Weights of a small image classifier: muon at rate 0.0095.
Rows from block 10 of a small image classifier, named by matrix and row number. Rows with one number belong to one neuron. Each number is 128 + 32 x the weight over its row's rms, rounded and kept within 0 to 255. All counts start at 0. After the name is the row's rms in percent of the matrix's.
After each neuron's rows are labels from the 100 images, of 14848, where the neuron reaches its highest value: "top examples" is what is common among them. Only what is clearly more common there than usual is listed. The data: single printed letters, digits and signs in grey, bent and noisy. In brackets: how many of the 100.
# fc1: MLP up (model.blocks.10.mlp.fc1.weight, 768x192), inputs 128-191
# fc2: MLP down (model.blocks.10.mlp.fc2.weight, 192x768, transposed), outputs 128-191

fc1.112 150 [103 121 128  75 149 130 129 107  90 157 146 141  96 144  75  78 121 141 141 133 132 150 106 185 149 104 130 115 123 127 159 165  93 125 114 198 182 114 103  91 109 123 149 169 129 166  93 118 161 114 155  99  82 152 145 128 199 134 121 144 137 132 138 122]
fc2.112 136 [ 98 149 162 159 138 123  75 121 192  84 122  49 167 164 151 134 168 183  84 155 166 108 140 182 122  92 108 127 152  93  98 102  91 153 142 162 140  98  89 187 187  82 128 137 105 122 130  86 164  96 186 108 122 154  65 173 140 152 140 175 140  97 130 119]
top examples: sans-serif (88); bold (87)

fc1.217 104 [104 186  75 162  78 127  98 140 111  64 132 119 137 127 130 119 136 158 107 120  66 114 137 119 129 114 198 126 216 130 105 100 117 155 141  94 192 152 159 122 170 121 127  79 148 166 163 141 150 114 136 132 137  95 141 130 203 131 112 179 162 112 141 209]
fc2.217 100 [ 57 116 107 106 114 131 112 178 182 137 137  98 152 121 146 132 133 165 121 113 197 182  87 116  75  68 142 153 151  93 129 176 185 152  77  65  84  79 104 113 102 140 162  66 170 137 139  94 104  79  87 115 156 182 172 119 201 144 105 105  88 103  48 105]
top examples: the character - (34)

fc1.556 069 [107 146 148  77 132  51 118  91 102  60 112 202 130 140 107  88 132 139 108 155  89 138  88 106 149 111 149  82 130 105 133 142 182 156  46 150 118 153 191 144  94 128 166 167 115 165  99 130 112 152 169  87 134 151  62 122 117 158 120 146 143  90 177 185]
fc2.556 072 [142 173 156 133 102 111 131 130 125 109 165 113 155 121  72 162 155  92 144  99 143 137 126 167 133  87 157 109 145 111 153 120 238 128  64 137 121 123  92 122  54 120 131 119  97 101 111 118 157 107 149 177 133 151 183 117 143  72  57 122 137 152  78 131]
top examples: monospaced (41)

fc1.69 078 [125 116 195  87 124 129 180  98 134 105 143 173 160 187 108 122 132 102 255 105 126 114 127 140 153 101 118 145 133 108 162 149 152 165 108 125 104 142 109  99 181 156 191 113  95 127 124  78 137 166 127 140 158 135 110 177 185 153 164  84 124  95 163 138]
fc2.69 084 [119 160 167 105 131 171 155  96 132 201 123 118 154  63  51 143 100 139 169 182  77 200 170  85 149 110 112  94 108  81 136 106 115 146  78  90 142 133 101 170 175 200 153 169 131 109 153 185 130 178 132 144 129 130  93 103 141  68  96 101 151  99 104 104]
top examples: the character - (61)

fc1.366 018 [141 109 109 151 146 112 115 114 163  61 132 110 149  62 138 117 134 102 142 112  63 137 118 130 157  68  82 144  74 139 149 162 120 128 179 146  83  91 117 165  85 152 134  98  89  54 140 116 142 182 120 100 185 102 126 138 156  76 141 163 135  89  97  95]
fc2.366 020 [114 171 163 105 113  44  82 152 113 124 131 149 154 123 144 129 150  97  66  90 198 110 150  84 153 125 106  60 148 127 181 150 134  89 125  88 137  75 163 127  80  98 125 124 116 116 166 156 116  83 151 121 135  28 155 111 110 164 115 166 163 152 116 170]
top examples: the character - (29)

fc1.105 120 [132 162 151  97 113 162  62 162 117 165 153 148 146 170 180  69 123 117  84 105 131 137 109 130  83 155 100  65  70 105 140 114 110 139 119  79 119 136 128 191 137 100  95 162 124 213 170 114 122 156 187 144 101 183 137 155  93 161 124 109  96 137 133 102]
fc2.105 119 [122 114 148 150 172  97  67  66  86 140 131 136 134 142 180 158 134 170 134 108 117  61 125 136  84 149 143 130  59 141  95  57 151 156 171 178 148 132 158 187 165 152 189  97 186 206 117 149 137 151 117 157 119 119 159 103 102  75  90  75 121 135  87 103]
top examples: monospaced (37)

fc1.218 151 [145 148 127 102 122 110 120 208 134 122 129  83 141 144 157 116 126  96 142 137 132 111 106 170 138 122  67 157 166 123 113  97 163 131 137 103  89 145 139 113  97  59 133  89 143  20 174 139  99  89 153 103 141 108 191 106  54 115  99 179 158 155 154 105]
fc2.218 152 [110 125 122  91  88 153  91 110 168  77 130 102 128 157  88 136 195 125 128 123 108 148 126 104 140 141 120 119 102 133 138 183 105 101 114 124 156 177 131 131 137 159  80 107 153  81 116 114 123 145 144 148  97 145  65 142  94 115  81 147 114 109 162 130]
top examples: monospaced (38); the character r (27)

fc1.438 120 [128 126 122 117 118 109  81 175 163 134 182 126 164 158 159 162 126 107 149 144 130 154 188 132 164 137  92 151 133 123  81 117  33  83  72 128 143 123 106 147 146 161 156 188 164 158  83 113  40  49 127 151  97 125 135 140 157  51 160  87  79 129  97 147]
fc2.438 119 [160 146 100 139 141 137 175 177 163 166 182 119 131  98  91 109 159 175 148 152  93 118  80  72 156 100 115 140 143 127 101 145  80 123 193  67 142 198 179  92 112 174 118 153 120  92 159 140 110  89 188 140 155  72 165 128 142 132  85 158 148 165 131 152]
top examples: the character - (30); the character + (27)

fc1.284 133 [107 103 152 131 163  91  89 150 105 119 130 166 130  89 123 122 136 179 121 152 116  65 137 138 109  71  71  89  80 135  83 117 142  76 157 136 107 151 104 141 104 107 124 108  78 144 190  73 133 155  93  49 122 134 106 121 193 106 108  97 128 171  85  82]
fc2.284 128 [140 166 141 138 115 127  90  97  99  29 136 120 126 118 151 129 166  88 142  91 106 139 158 143 102 130 118 124  76 140 194 136 143 116 155 175 101 136 108 128 152 120 138 136 105  90  58 116 116 150  86 170  74 113  86 125 129 193 123 133  92  84  84 131]
top examples: sans-serif (87); capital (64); the character G (48)

fc1.424 132 [160 148  98  68 118 132 102  98 169 117 154 126  85 119 149  67 122 109 112 131  94  89 139 191  72 187 110 134 208 130 116 136 104  69 114  71 148 118 170  75 138 112 131  55 108 117 116 173 140 147 169 144 156 130 173 150 143 131 111 114 117 112 156 157]
fc2.424 139 [ 50 118 146 112  94 107 164 158 150 133 153 165 112  96 106 124 178 187 125 122  88 105 118 149 115 137 196  86  90  88 100 140  75 108 165 131 131 138 157 110  93 126 171  82 139 160 111 157 100 139 202 149 145 163  84 146 125  72  93 168 112 115 149  60]
top examples: monospaced (38); the character E (27)